From a checkpoint of a small model that answers yes/no questions on an image's attributes: 11600 steps.
Rows from block 2 of the fusion encoder, named by matrix and row number. Rows with one number belong to one neuron. Each number is 200 + 20 x the weight over its row's rms, rounded and kept within 0 to 999. All counts start at 0. After the name is the row's rms in percent of the matrix's.
# fc1: MLP up (fusion_encoder.blocks.2.mlp.fc1.weight, 640x320), inputs 256-319
# fc2: MLP down (fusion_encoder.blocks.2.mlp.fc2.weight, 320x640, transposed), outputs 256-319
fc1.363,154,184,157,183,197,175,175,195,186,202,196,179,191,176,188,181,186,196,206,208,181,201,168,192,201,217,189,171,185,173,224,206,220,211,222,207,203,167,210,178,196,192,194,183,197,199,228,204,224,218,203,178,207,180,187,194,217,210,180,205,237,203,204,204,202
fc1.364,072,197,205,201,213,227,170,211,187,183,215,203,206,218,209,173,236,188,171,191,205,222,197,230,204,221,167,194,198,195,226,191,185,229,236,210,197,199,218,195,210,183,224,175,191,182,207,190,216,221,237,149,224,202,211,187,190,216,188,245,206,196,229,175,159
fc1.365,068,239,167,186,201,141,190,183,211,220,164,190,191,208,198,199,229,222,191,174,166,198,186,202,256,200,219,230,193,173,208,173,227,210,206,169,203,196,171,185,204,239,228,201,198,184,177,222,190,212,204,248,220,200,160,178,264,200,188,186,178,198,199,212,195
fc1.366,060,214,212,204,197,188,210,234,233,201,200,208,217,206,192,222,235,212,191,201,176,173,205,179,172,215,171,187,182,171,204,214,220,183,223,203,233,214,231,193,212,199,234,191,211,199,188,218,222,187,220,170,236,166,205,190,205,190,185,192,189,191,216,244,206
fc1.367,062,219,215,175,248,177,227,191,195,207,192,198,226,199,195,190,207,214,190,203,159,193,180,162,185,203,203,191,213,168,216,188,174,208,219,224,190,205,185,204,162,176,217,191,217,202,216,247,173,164,228,195,199,207,212,201,187,206,195,203,206,186,159,193,207
fc1.368,069,216,229,204,180,186,201,208,224,195,189,228,186,217,203,203,173,207,170,212,195,219,183,217,199,199,196,181,230,175,195,204,176,222,170,166,138,177,167,190,201,203,176,188,225,174,170,218,193,195,167,183,229,185,238,182,210,205,172,186,203,212,206,174,201
fc1.369,079,179,198,201,180,190,207,207,195,184,212,229,189,198,216,194,199,213,179,169,179,203,198,201,176,194,207,183,137,211,218,192,202,182,215,179,197,234,242,218,172,180,190,189,218,200,207,215,210,198,204,204,219,195,220,168,198,222,185,200,191,199,202,222,169
fc1.370,069,205,186,167,205,176,238,218,167,209,196,221,194,183,183,209,177,198,169,211,206,195,207,192,217,212,193,185,194,195,204,202,194,206,200,243,197,157,199,164,200,175,186,211,201,219,201,219,207,179,203,229,187,221,177,235,238,239,191,191,190,187,169,188,158
fc1.371,082,206,174,175,215,175,213,201,216,201,193,200,202,184,177,205,203,172,176,175,226,206,210,208,204,208,212,190,186,189,238,192,180,208,191,220,179,179,196,197,187,167,172,230,167,202,213,192,207,167,186,201,194,211,181,187,190,240,209,210,213,185,229,209,218
fc1.372,070,190,198,210,206,189,207,219,190,217,204,204,183,218,196,201,229,186,201,213,189,182,238,193,197,232,212,191,199,209,199,196,207,220,214,232,173,210,201,198,194,185,203,176,215,165,194,251,177,211,176,200,175,205,176,186,216,190,191,176,172,190,181,208,214
fc1.373,098,211,185,206,215,177,200,206,221,201,173,161,204,209,184,208,243,244,188,231,176,219,204,192,208,212,202,175,236,192,169,197,201,169,207,217,217,229,196,212,168,204,196,224,247,202,160,197,192,194,196,225,197,161,206,195,207,211,209,221,204,186,198,181,243
fc1.374,233,217,195,192,186,211,190,214,203,195,204,174,182,203,202,188,185,231,206,165,186,209,232,206,196,218,223,193,202,173,227,239,199,237,217,198,214,198,222,199,222,185,184,217,188,191,250,203,235,197,207,177,187,197,253,190,170,204,199,189,203,180,191,214,225
fc1.375,193,176,209,245,234,222,203,215,164,173,189,208,212,189,233,176,186,236,216,222,175,175,218,200,221,206,202,151,205,180,209,188,213,246,212,178,205,208,197,205,203,204,213,191,231,182,176,153,193,227,195,213,186,180,179,212,240,171,172,187,194,212,218,214,174
fc1.376,064,203,242,209,200,230,220,211,200,206,166,248,216,218,182,203,217,203,177,205,215,217,186,216,191,189,193,220,181,207,165,202,174,208,188,180,204,199,192,190,193,229,188,177,220,208,222,218,209,209,175,227,232,193,218,190,167,228,168,192,215,236,200,242,199
fc1.377,117,180,185,193,202,185,173,187,194,199,169,191,209,210,155,205,197,220,244,209,174,217,211,189,211,189,204,175,170,179,196,232,205,200,235,169,200,214,184,194,181,186,235,203,204,190,192,207,172,200,214,210,242,165,207,189,214,181,149,208,222,212,207,203,197
fc1.378,050,199,188,222,220,196,212,232,211,158,189,152,161,175,188,223,192,188,192,218,198,174,167,210,201,205,239,206,200,218,169,182,218,207,236,196,198,183,239,171,172,225,202,168,237,245,178,214,182,215,218,201,198,233,224,207,234,224,183,210,191,192,157,189,204
fc1.379,045,201,195,235,194,205,206,225,203,221,205,211,192,238,200,206,223,219,181,214,200,183,189,170,206,221,202,174,230,223,196,185,189,229,209,204,188,188,206,224,185,188,196,167,236,201,170,208,189,195,182,219,207,202,236,166,242,208,201,202,178,184,192,192,214
fc1.380,200,195,192,198,192,163,210,192,191,214,195,199,202,206,199,206,183,189,169,185,204,216,177,178,208,167,218,191,186,213,220,204,206,201,213,148,196,213,215,167,191,238,189,159,200,203,209,209,211,214,189,188,195,219,189,188,213,178,218,200,178,234,199,199,173
fc1.381,218,227,206,190,182,209,189,229,176,208,202,145,192,219,217,221,201,207,170,217,220,198,198,191,188,188,196,206,171,193,215,184,200,194,183,216,204,170,207,173,227,185,215,200,171,213,220,197,186,199,207,209,151,165,226,192,168,206,188,222,217,196,162,228,212
fc1.382,065,200,191,211,195,199,217,200,195,213,195,216,224,192,197,213,195,209,208,189,183,196,171,204,212,203,214,164,209,173,190,203,177,217,185,212,195,215,193,149,202,201,216,208,242,193,224,214,187,190,163,188,190,194,190,165,237,206,171,205,193,209,210,182,205
fc1.383,079,173,230,169,170,191,232,196,227,206,175,181,208,211,187,203,256,238,220,205,178,200,219,211,215,203,218,189,218,217,191,186,175,195,219,202,194,204,171,176,195,158,174,212,225,162,197,208,186,198,207,228,219,235,172,210,199,203,220,199,192,195,217,215,208
fc1.384,065,218,207,194,212,191,182,207,179,185,205,174,179,180,170,208,211,218,186,206,198,195,224,165,227,211,218,189,224,212,196,177,229,213,199,217,211,201,179,179,183,200,223,223,223,147,183,233,203,212,193,208,238,216,218,213,225,234,188,185,210,240,223,200,225
fc1.385,069,186,192,189,196,186,168,163,201,221,199,214,208,175,209,192,170,207,189,182,255,201,195,192,214,226,218,202,171,190,196,186,200,202,210,230,216,214,171,196,181,203,202,207,197,212,178,191,215,196,207,203,183,175,208,203,201,208,197,245,233,206,219,184,189
fc1.386,187,170,193,192,203,124,216,204,161,196,251,217,215,232,192,171,135,210,198,225,216,170,201,193,244,214,206,185,193,234,212,212,195,220,205,215,197,217,205,219,219,169,195,206,197,202,189,180,188,193,189,192,183,193,160,217,182,228,222,156,213,197,221,149,181
fc1.387,142,209,187,214,204,217,193,180,189,210,177,185,184,195,218,171,215,167,156,197,203,182,234,208,227,184,188,202,213,182,197,183,203,192,176,202,215,182,209,230,193,199,187,224,197,224,236,212,242,228,198,196,215,190,203,196,188,215,219,190,186,187,173,204,185
fc1.388,055,218,209,209,222,204,221,218,219,175,232,193,218,247,181,202,195,206,213,222,228,204,181,229,220,207,216,223,210,197,189,205,191,176,208,209,213,205,206,203,190,224,211,203,222,154,208,218,212,202,207,144,188,166,192,231,160,178,187,218,186,171,217,207,172
fc1.389,079,201,219,188,210,181,231,254,241,205,182,191,219,191,203,227,204,198,204,199,210,166,175,200,206,195,205,216,195,191,205,244,183,176,192,194,169,199,203,186,212,201,208,225,203,196,216,196,195,188,191,182,225,195,186,193,181,248,191,243,188,197,242,199,191
fc1.390,060,197,186,203,207,187,190,203,199,197,207,227,205,248,161,169,244,190,216,211,173,199,209,211,217,182,207,215,195,192,193,214,167,183,198,210,235,217,200,192,238,219,213,180,178,178,198,200,224,226,200,165,198,218,194,185,205,199,196,216,204,212,197,176,199
fc1.391,062,194,208,162,216,189,207,223,195,212,188,187,196,218,188,203,218,192,161,213,211,161,196,223,185,181,223,205,208,216,188,149,196,223,222,199,228,207,184,197,179,172,187,241,233,183,206,249,176,207,224,205,221,193,195,231,179,171,207,215,181,188,195,209,194
fc1.392,046,201,226,158,199,206,216,210,207,181,191,198,173,254,169,223,215,217,195,190,214,197,203,176,193,239,199,218,225,223,200,210,197,151,216,205,209,164,198,189,171,196,241,188,224,180,207,225,195,232,190,218,194,155,188,205,221,191,185,232,171,217,178,165,203
fc1.393,076,171,188,227,201,195,228,187,226,180,192,193,155,222,193,191,177,222,208,208,224,196,157,181,214,225,197,188,197,205,208,209,187,189,189,213,194,199,214,175,202,178,247,198,223,162,178,220,207,203,211,173,203,170,202,248,200,148,226,190,171,157,216,211,230
fc1.394,077,200,234,189,221,173,199,175,172,195,177,169,192,205,203,199,181,175,192,191,232,219,232,214,178,186,215,204,207,220,210,220,228,185,200,203,187,237,171,219,184,209,196,198,196,217,221,227,203,214,205,205,264,155,201,206,204,235,179,185,216,202,202,188,197
fc1.395,042,187,196,195,209,182,216,198,188,182,211,206,196,191,195,219,202,212,211,226,207,189,191,210,167,177,212,175,191,228,250,220,180,188,191,204,224,182,215,204,179,199,227,209,271,167,180,214,212,195,229,200,185,190,240,202,215,169,207,176,173,194,223,184,230
fc1.396,139,175,183,224,195,210,173,204,202,192,180,206,187,196,182,207,196,181,196,231,203,214,208,185,175,196,183,239,214,197,177,198,225,165,209,186,168,194,164,225,218,184,182,177,198,231,184,212,218,181,234,149,199,193,233,231,223,222,200,189,235,178,221,207,211
fc1.397,067,169,177,206,212,187,187,190,195,208,188,223,204,220,179,176,228,234,211,206,199,229,190,187,187,196,206,188,208,198,213,218,174,224,239,213,225,198,195,191,181,205,236,223,236,180,179,248,180,203,202,194,222,193,230,195,190,172,193,254,138,181,217,232,214
fc1.398,069,206,227,195,206,241,212,228,215,192,190,210,176,225,189,212,180,217,193,166,194,205,178,185,199,167,188,188,172,200,186,215,185,219,218,175,217,220,208,221,184,174,239,182,232,229,224,203,196,210,200,190,230,166,187,181,180,175,178,218,219,205,181,235,175
fc1.399,082,200,220,208,220,209,170,217,188,218,191,166,163,189,185,188,228,217,210,210,222,221,189,207,195,203,170,174,206,231,158,207,219,227,221,232,238,191,182,202,192,176,232,183,225,248,206,207,206,197,218,188,194,171,179,201,196,220,176,227,220,232,196,202,213
fc1.400,105,175,193,200,188,215,237,197,214,184,230,204,231,220,223,192,224,206,204,193,221,190,177,197,216,205,194,215,191,258,200,203,184,186,159,200,217,225,178,196,227,203,193,209,188,191,196,241,189,222,184,193,177,210,169,214,184,179,237,210,180,168,217,188,176
fc1.401,068,153,216,207,194,224,193,191,200,193,174,208,220,195,183,205,238,197,186,201,193,164,188,177,208,207,196,176,175,237,197,192,196,202,189,218,179,190,209,215,191,205,183,159,212,226,208,216,185,204,216,211,178,225,177,187,212,196,165,195,192,242,198,227,169
fc1.402,076,205,178,187,206,191,188,175,190,195,194,158,181,149,197,234,228,228,219,223,215,205,188,201,185,163,215,184,209,188,186,183,200,194,187,204,227,202,182,177,204,188,206,216,183,197,204,170,198,237,197,243,172,219,161,220,226,190,201,224,210,209,208,174,204
fc1.403,056,210,233,219,174,187,201,190,192,231,204,207,184,206,168,214,204,195,189,175,152,201,191,173,225,204,216,215,205,195,181,216,197,224,201,201,175,204,181,173,205,176,209,195,202,208,189,197,182,210,218,194,220,165,234,203,195,209,217,214,194,181,233,218,216
fc1.404,073,220,194,180,221,182,219,218,148,203,217,215,185,197,194,196,167,209,166,206,205,190,179,170,211,227,178,168,184,191,201,213,181,216,202,250,182,157,196,162,221,182,207,200,201,201,182,230,203,186,214,222,188,233,178,223,227,229,197,199,184,190,182,170,164
fc1.405,044,216,215,216,206,169,188,225,217,210,188,198,181,231,170,164,207,228,213,182,177,212,215,173,180,236,198,235,220,206,199,188,190,208,236,206,258,220,203,215,211,199,200,200,220,184,191,230,219,201,190,195,194,181,216,173,208,196,208,226,189,194,198,175,240
fc1.406,091,211,202,210,188,224,185,189,175,214,178,245,200,187,190,209,187,218,196,184,191,177,142,204,188,199,192,201,186,165,187,194,203,232,171,202,218,211,204,208,225,252,215,183,215,188,211,164,178,216,187,220,171,200,198,177,211,210,179,193,168,204,198,218,212
fc1.407,076,199,200,205,191,234,218,190,217,213,193,217,204,195,201,219,247,216,207,174,198,203,190,223,168,221,198,202,164,230,194,208,253,216,193,208,196,205,176,200,227,194,218,199,236,187,191,191,185,233,188,176,203,177,207,231,192,204,176,181,205,159,233,156,219
fc1.408,058,231,238,171,222,170,177,209,192,189,191,186,200,231,182,196,225,209,208,212,207,205,208,217,210,213,211,210,188,200,175,174,207,172,222,224,215,186,184,193,199,199,216,183,246,183,196,231,198,200,174,236,225,174,231,163,233,240,162,193,197,248,200,202,223
fc1.409,136,206,183,214,171,242,195,172,187,223,194,205,195,203,199,175,202,180,223,227,220,214,185,187,199,207,234,176,225,205,168,191,200,208,208,221,191,188,192,241,199,176,191,162,236,211,185,206,226,196,196,217,214,196,216,223,208,222,170,201,172,186,194,219,190
fc1.410,123,198,234,177,221,218,210,228,197,207,204,183,202,190,175,168,218,165,155,222,215,168,212,194,173,192,161,221,185,218,201,187,198,179,198,221,191,174,160,227,199,157,192,177,190,177,212,151,205,177,204,185,208,194,207,179,193,227,212,203,171,203,213,234,203
fc1.411,058,194,248,190,203,166,203,229,191,200,154,219,219,203,141,191,210,214,207,217,191,196,187,232,236,175,209,219,232,227,216,172,203,211,214,221,203,211,181,209,189,211,205,201,199,177,181,223,186,207,180,189,218,179,218,195,195,224,202,171,202,192,208,205,269
fc1.412,056,215,194,161,196,148,207,215,197,199,205,193,216,218,197,229,218,197,197,213,196,182,194,193,205,218,223,176,245,179,212,225,171,199,237,201,194,189,208,176,206,186,197,200,229,186,213,201,194,166,192,218,201,196,183,215,218,229,229,201,171,162,221,182,224
fc1.413,085,171,182,202,215,227,194,180,209,204,203,203,222,224,184,184,216,202,202,208,244,222,210,208,180,221,201,232,210,184,227,176,194,201,213,207,229,228,170,200,210,190,214,223,186,197,209,222,186,205,226,212,162,164,217,220,212,201,186,231,216,201,196,241,200
fc1.414,086,209,227,198,199,226,190,212,200,199,218,199,182,183,210,187,176,205,223,192,213,225,188,255,180,186,216,213,246,201,179,222,196,183,199,158,205,162,206,209,207,220,199,208,186,238,204,223,217,208,175,197,220,160,236,199,185,229,226,217,206,207,189,192,186
fc2.363,142,193,186,195,199,201,227,182,194,197,205,211,186,177,223,218,182,228,189,181,217,163,190,169,224,219,176,161,212,198,194,186,208,224,209,200,195,201,199,229,182,194,226,222,201,238,174,177,189,179,210,192,182,171,205,174,225,199,191,173,209,203,225,209,173
fc2.364,054,193,208,174,184,188,240,162,186,221,201,221,184,182,200,206,172,205,220,208,218,187,187,183,195,200,208,213,188,209,189,179,248,178,189,210,204,177,158,203,175,189,167,240,186,213,204,206,164,185,191,257,176,169,175,206,226,202,219,177,211,212,192,223,236
fc2.365,084,171,232,217,188,235,205,220,187,190,237,224,191,208,201,212,213,182,211,223,219,206,230,210,166,182,216,175,221,209,200,235,186,198,225,215,192,161,192,206,215,189,172,204,208,230,185,176,212,165,188,152,194,210,240,207,178,219,197,199,196,199,205,175,181
fc2.366,046,205,231,201,209,207,178,160,193,181,224,206,197,203,234,186,220,176,229,181,224,229,188,200,199,188,210,219,230,246,170,172,187,216,172,226,177,205,163,222,176,231,152,216,167,181,204,211,184,219,181,243,186,211,190,203,191,217,206,212,195,190,180,188,198
fc2.367,041,192,215,242,191,199,225,201,223,213,209,195,199,216,229,191,256,217,229,214,224,186,201,203,225,228,198,213,170,213,205,198,210,206,205,158,217,193,197,230,210,201,211,205,188,185,201,203,201,220,167,209,224,179,219,218,200,206,198,175,188,217,241,202,207
fc2.368,054,193,211,186,204,204,175,220,181,210,217,194,209,202,212,201,203,191,229,169,185,206,230,171,190,202,225,209,185,218,197,193,234,187,199,258,248,240,211,198,210,209,188,206,159,196,220,209,191,205,204,218,177,214,167,203,194,210,237,222,184,190,208,216,210
fc2.369,081,228,232,178,194,186,229,168,191,205,201,210,193,202,188,182,190,199,218,238,206,178,174,192,218,205,192,213,255,179,174,191,219,218,186,248,182,179,166,209,207,226,211,220,195,208,199,192,188,206,192,182,175,210,173,213,238,161,223,201,202,190,217,179,228
fc2.370,072,216,178,182,172,191,195,183,168,201,213,204,151,204,187,194,188,223,234,191,207,204,201,213,235,214,215,207,203,212,217,206,215,201,232,155,223,185,193,256,187,195,192,195,223,196,185,217,174,211,175,204,228,204,163,185,201,199,210,193,219,225,210,181,219
fc2.371,109,222,191,217,204,212,203,199,196,191,175,213,193,215,229,196,202,207,217,183,178,189,182,180,191,239,193,185,219,184,169,183,196,222,210,184,238,223,216,203,208,224,218,243,211,209,194,196,221,221,216,199,201,178,245,237,241,146,204,177,179,167,204,213,196
fc2.372,069,235,249,173,194,166,205,201,220,175,211,213,239,187,208,228,217,188,190,187,195,204,170,210,199,155,205,229,221,195,204,219,251,179,166,207,187,173,222,165,196,220,177,210,211,199,190,193,236,200,214,212,213,217,217,183,210,219,184,212,209,227,207,177,219
fc2.373,054,211,215,228,209,215,172,192,194,216,203,222,249,204,204,168,201,198,214,158,194,212,213,187,208,196,191,226,194,202,193,208,208,177,160,203,245,220,197,190,170,223,217,187,187,176,182,239,196,184,229,203,212,199,202,189,191,186,194,200,167,197,227,231,199
fc2.374,125,215,197,189,223,228,187,181,184,217,174,197,213,174,186,209,186,198,236,229,217,216,211,191,183,254,199,246,228,201,194,178,236,218,175,198,197,232,208,235,223,222,225,208,217,177,210,205,206,198,173,195,196,179,215,175,206,183,188,191,184,199,204,223,221
fc2.375,115,155,203,177,208,179,200,200,201,205,219,206,195,195,232,183,210,180,203,190,185,199,224,220,176,208,180,222,201,238,232,210,218,219,188,205,173,193,194,182,182,231,233,191,166,181,206,204,216,214,218,198,207,228,162,209,212,193,199,217,205,229,194,200,197
fc2.376,069,207,179,213,204,170,186,193,170,172,221,166,162,169,203,190,175,218,201,189,176,201,215,164,206,171,201,137,183,163,206,210,221,221,213,224,192,218,202,202,185,177,204,208,205,204,175,198,196,169,231,193,177,216,218,196,234,185,215,215,223,197,206,161,186
fc2.377,183,208,219,207,211,224,229,206,227,184,224,210,204,196,233,182,197,175,190,226,220,178,176,209,178,217,176,241,229,178,199,173,178,187,185,216,209,195,189,192,217,219,194,195,192,221,164,218,216,193,173,194,190,246,205,218,193,211,243,208,194,173,208,168,197
fc2.378,038,199,229,201,186,208,201,197,207,246,200,251,216,227,190,202,224,220,205,160,212,191,205,206,213,227,187,227,182,200,217,202,196,179,175,182,220,209,185,176,186,155,191,209,161,194,224,196,214,176,189,184,214,168,232,197,212,179,195,196,222,223,226,196,194
fc2.379,037,208,222,174,215,205,174,183,204,203,208,162,168,197,196,198,207,187,232,179,162,200,171,240,198,168,217,223,185,192,173,209,208,152,189,209,215,189,198,180,233,223,201,225,175,193,192,208,197,187,204,187,214,186,187,204,188,223,203,175,209,223,195,195,210
fc2.380,195,223,190,197,197,189,202,200,241,189,211,210,203,184,190,206,229,191,215,218,192,188,206,195,194,228,193,214,229,250,230,199,169,201,168,246,199,195,197,202,222,195,210,240,190,176,228,183,185,211,187,203,179,209,197,212,195,211,189,207,194,208,200,185,230
fc2.381,141,158,198,193,227,227,204,222,176,166,172,187,245,196,191,207,194,194,206,216,189,209,214,187,225,213,197,154,179,197,216,207,206,177,198,170,208,224,178,222,209,197,178,197,189,171,214,177,238,244,189,228,228,182,168,203,205,206,190,206,212,214,212,175,203
fc2.382,036,208,177,227,195,178,243,191,215,215,218,246,179,186,205,176,218,221,229,209,195,187,218,161,215,227,203,202,186,196,186,182,181,188,171,208,210,192,185,256,175,198,198,191,183,211,196,229,224,200,190,158,222,233,175,181,208,235,204,185,193,174,195,206,225
fc2.383,090,199,214,193,216,242,173,218,183,205,202,244,190,160,191,182,230,233,163,220,195,170,184,241,184,182,226,169,187,173,165,198,208,206,208,204,206,209,221,202,141,195,201,218,231,212,184,203,187,183,220,203,201,194,274,200,198,170,187,196,206,209,198,199,177
fc2.384,088,227,221,195,198,210,212,219,210,234,218,200,190,219,209,177,232,219,225,182,186,225,206,233,202,180,184,190,199,199,189,220,216,199,227,198,224,178,198,252,193,203,191,204,214,241,207,228,215,213,182,217,197,211,216,177,200,196,214,223,182,207,189,200,209
fc2.385,099,208,211,230,212,199,206,213,199,179,180,194,176,246,209,179,212,208,262,233,190,215,222,207,180,194,187,216,196,169,201,219,208,168,229,176,185,199,224,232,211,213,221,205,218,219,184,199,222,205,208,199,228,218,214,202,194,195,191,160,213,215,239,199,226
fc2.386,111,178,212,210,213,232,169,167,181,240,214,203,220,174,258,214,217,190,193,190,230,183,217,195,209,222,222,220,227,272,211,196,203,229,202,220,195,216,177,187,206,224,233,213,172,181,182,213,203,209,207,178,214,183,203,213,197,207,162,230,163,179,222,250,169
fc2.387,121,203,160,191,170,233,174,201,200,194,212,209,212,195,188,213,214,220,194,213,205,209,195,191,226,199,223,215,199,231,219,214,205,217,208,209,201,172,224,207,198,190,205,181,196,171,191,165,165,189,200,233,178,146,188,174,198,210,202,209,180,214,192,185,208
fc2.388,076,173,232,201,185,182,180,197,212,218,206,178,185,197,206,213,207,222,173,171,189,214,203,168,181,227,204,214,209,184,208,188,177,184,205,213,231,212,215,213,175,208,233,195,197,219,167,241,209,195,197,192,198,205,234,195,201,192,211,226,184,207,174,183,202
fc2.389,045,196,153,195,165,227,207,172,153,191,193,184,180,191,206,204,200,193,188,196,235,187,185,201,241,197,195,232,222,228,185,191,200,154,195,214,198,199,213,234,181,232,198,176,200,232,211,183,203,206,197,204,223,209,210,191,193,180,200,210,208,242,190,202,188
fc2.390,060,216,221,227,200,231,227,207,166,200,201,171,189,163,201,213,150,202,167,195,227,202,207,197,213,222,196,168,209,222,183,188,212,196,205,208,180,183,197,214,188,186,173,214,221,189,185,197,189,166,183,217,215,177,213,229,210,198,200,167,180,186,193,251,218
fc2.391,048,193,216,231,203,219,171,188,173,174,228,214,213,188,207,188,188,187,241,209,212,223,187,211,228,209,160,218,182,178,200,235,200,172,203,186,208,203,223,217,212,231,204,149,177,223,183,168,219,189,185,166,208,205,223,184,199,249,194,176,244,215,200,181,211
fc2.392,055,224,224,224,181,217,188,225,205,228,205,203,220,178,213,180,218,230,231,248,177,212,212,216,179,188,211,201,188,153,193,199,195,203,221,193,221,215,214,221,215,193,216,177,200,225,162,207,190,193,154,199,202,219,225,197,191,225,208,161,222,217,221,207,232
fc2.393,068,209,202,183,195,196,173,205,189,205,216,207,192,155,205,203,205,226,212,225,185,217,228,182,184,211,229,211,200,212,217,188,188,227,201,190,220,221,169,217,185,196,208,176,196,209,170,185,209,206,187,203,229,209,201,189,227,230,169,193,207,259,182,192,184
fc2.394,101,220,188,189,175,203,226,218,196,193,223,224,217,178,180,221,201,220,206,238,178,171,205,173,205,215,179,179,201,174,212,197,203,202,237,188,213,189,210,203,198,172,209,185,196,199,192,189,175,196,174,194,162,212,180,191,217,216,194,186,189,224,208,203,211
fc2.395,116,213,218,202,201,195,210,228,202,212,190,196,166,176,193,198,200,243,194,209,192,161,183,202,186,228,155,201,195,148,178,186,230,195,202,221,212,205,201,205,208,213,223,193,175,236,166,211,206,216,201,198,193,190,199,181,216,185,180,210,259,212,176,201,187
fc2.396,100,215,190,183,209,179,218,193,182,219,219,187,204,160,210,242,178,185,218,189,209,185,179,182,187,204,194,185,178,202,232,194,204,226,190,197,223,212,224,222,201,191,232,197,187,187,226,202,204,231,177,232,191,226,212,200,186,199,162,190,185,251,183,189,226
fc2.397,065,218,210,211,206,228,208,198,200,204,200,186,173,228,243,171,202,209,207,182,196,181,211,209,190,214,214,217,219,184,156,186,203,202,201,204,216,220,216,208,211,204,214,208,207,205,170,237,194,194,209,214,225,221,220,214,217,164,228,141,242,173,202,221,165
fc2.398,082,176,192,201,208,146,220,162,200,197,222,203,212,171,199,227,230,169,216,241,216,189,189,189,197,227,195,216,212,172,205,178,211,185,193,219,193,184,164,188,215,217,185,222,174,172,159,212,205,175,197,207,206,232,214,216,220,221,200,179,201,218,197,186,241
fc2.399,065,189,191,172,203,184,215,180,225,208,177,197,227,237,186,207,205,186,203,199,196,178,231,195,204,211,214,233,218,191,234,208,171,188,194,190,174,197,227,213,201,212,186,213,167,156,190,231,191,185,168,203,192,208,197,184,187,165,208,180,186,192,202,205,192
fc2.400,096,180,211,185,182,184,199,209,209,201,188,210,195,178,220,193,202,162,167,198,199,176,169,195,157,194,185,198,170,157,203,236,212,222,199,219,203,197,226,189,163,205,201,198,165,229,206,193,226,204,226,209,205,209,223,226,180,205,182,193,242,184,222,198,200
fc2.401,070,226,187,188,200,179,229,190,176,191,219,214,184,214,219,200,181,188,204,179,193,211,189,216,208,175,199,232,248,175,166,192,198,190,207,194,196,200,215,186,203,231,203,172,203,197,205,171,231,163,195,199,202,178,187,197,229,204,235,178,213,152,202,181,196
fc2.402,089,173,226,215,207,204,197,242,245,197,215,233,230,216,200,176,177,176,187,168,222,217,212,225,214,202,194,192,177,212,231,232,176,180,200,165,171,208,201,220,176,216,202,186,232,231,180,207,207,160,203,169,211,193,214,210,187,195,204,190,253,197,239,215,202
fc2.403,081,183,169,178,243,188,214,221,222,185,190,207,191,186,232,206,192,198,178,229,212,206,189,236,158,161,186,191,175,180,204,189,221,190,180,196,201,190,187,199,185,206,221,198,192,218,223,195,205,191,186,188,176,207,205,230,209,180,197,176,217,187,187,187,197
fc2.404,082,213,178,179,168,186,189,191,181,206,205,200,159,197,214,214,193,213,241,195,197,215,224,231,225,193,206,205,201,222,205,208,222,184,237,171,236,190,177,229,186,177,202,209,221,207,212,200,170,185,175,184,219,210,177,193,196,177,207,209,212,209,183,219,192
fc2.405,067,211,200,163,202,223,212,190,213,225,232,199,172,183,214,235,230,214,156,228,237,211,196,232,210,150,179,177,172,238,187,193,200,181,189,195,165,170,215,201,151,189,192,221,174,212,214,196,180,178,220,222,179,214,204,242,188,185,175,209,186,214,196,211,208
fc2.406,067,162,213,187,215,185,200,206,183,214,233,180,192,197,201,183,226,208,222,193,248,218,189,198,180,213,207,197,173,202,224,195,223,206,219,162,195,217,205,209,194,168,192,223,187,223,172,244,165,169,181,191,205,200,224,202,160,193,203,213,206,205,210,180,195
fc2.407,060,190,196,176,178,206,191,226,194,211,192,163,199,208,224,214,209,206,164,191,184,195,233,244,237,190,202,198,214,150,192,198,185,181,178,164,193,200,200,195,211,194,164,189,190,214,193,190,199,198,214,218,169,200,185,208,177,156,197,232,186,233,187,176,233
fc2.408,081,213,187,190,198,218,223,190,194,208,232,208,179,187,188,195,196,248,188,185,195,248,185,208,209,198,162,202,230,215,193,194,193,208,168,202,212,199,189,225,177,206,199,193,184,244,239,232,251,200,225,202,172,206,184,199,200,166,204,246,206,188,216,188,193
fc2.409,121,196,154,187,206,184,177,209,207,202,200,194,206,209,190,216,193,178,213,188,221,215,225,200,178,206,227,198,208,217,224,209,225,217,201,211,179,193,212,220,175,164,212,208,193,189,168,221,200,144,220,169,217,195,202,200,182,209,196,233,216,195,207,162,215
fc2.410,056,244,184,217,233,171,215,212,210,200,212,225,202,219,233,179,196,220,178,196,203,230,166,200,218,192,198,186,196,191,181,210,203,227,199,177,165,238,255,210,172,229,215,226,210,200,190,258,240,208,211,224,208,154,187,200,185,179,182,212,183,180,225,171,172
fc2.411,067,247,202,216,194,204,183,183,207,191,250,166,184,216,246,216,207,200,181,164,208,245,216,197,180,199,203,184,186,229,174,217,217,176,204,194,180,183,210,191,184,202,188,221,202,209,212,216,239,190,196,244,195,210,173,208,202,178,179,240,173,216,183,201,182
fc2.412,110,227,225,224,196,217,193,223,191,214,176,208,170,210,184,182,197,249,189,187,199,196,185,206,191,197,203,187,188,192,182,173,207,201,205,174,233,190,192,215,185,225,198,156,221,263,163,184,210,223,210,159,202,146,252,197,209,177,193,192,241,192,179,203,177
fc2.413,133,210,234,213,209,206,195,199,171,183,190,204,208,201,218,202,178,219,230,227,169,173,213,185,223,192,189,150,200,173,192,211,216,193,205,178,194,220,220,222,206,207,174,210,209,202,159,196,226,187,203,219,232,221,214,183,181,212,193,203,235,191,224,181,196
fc2.414,106,186,163,192,211,204,181,185,208,195,168,163,221,210,179,197,196,214,162,214,190,174,225,169,234,209,190,182,145,164,213,208,224,203,209,188,208,246,223,205,184,153,216,219,195,165,202,202,205,220,191,216,208,208,191,191,190,180,215,196,195,255,212,196,208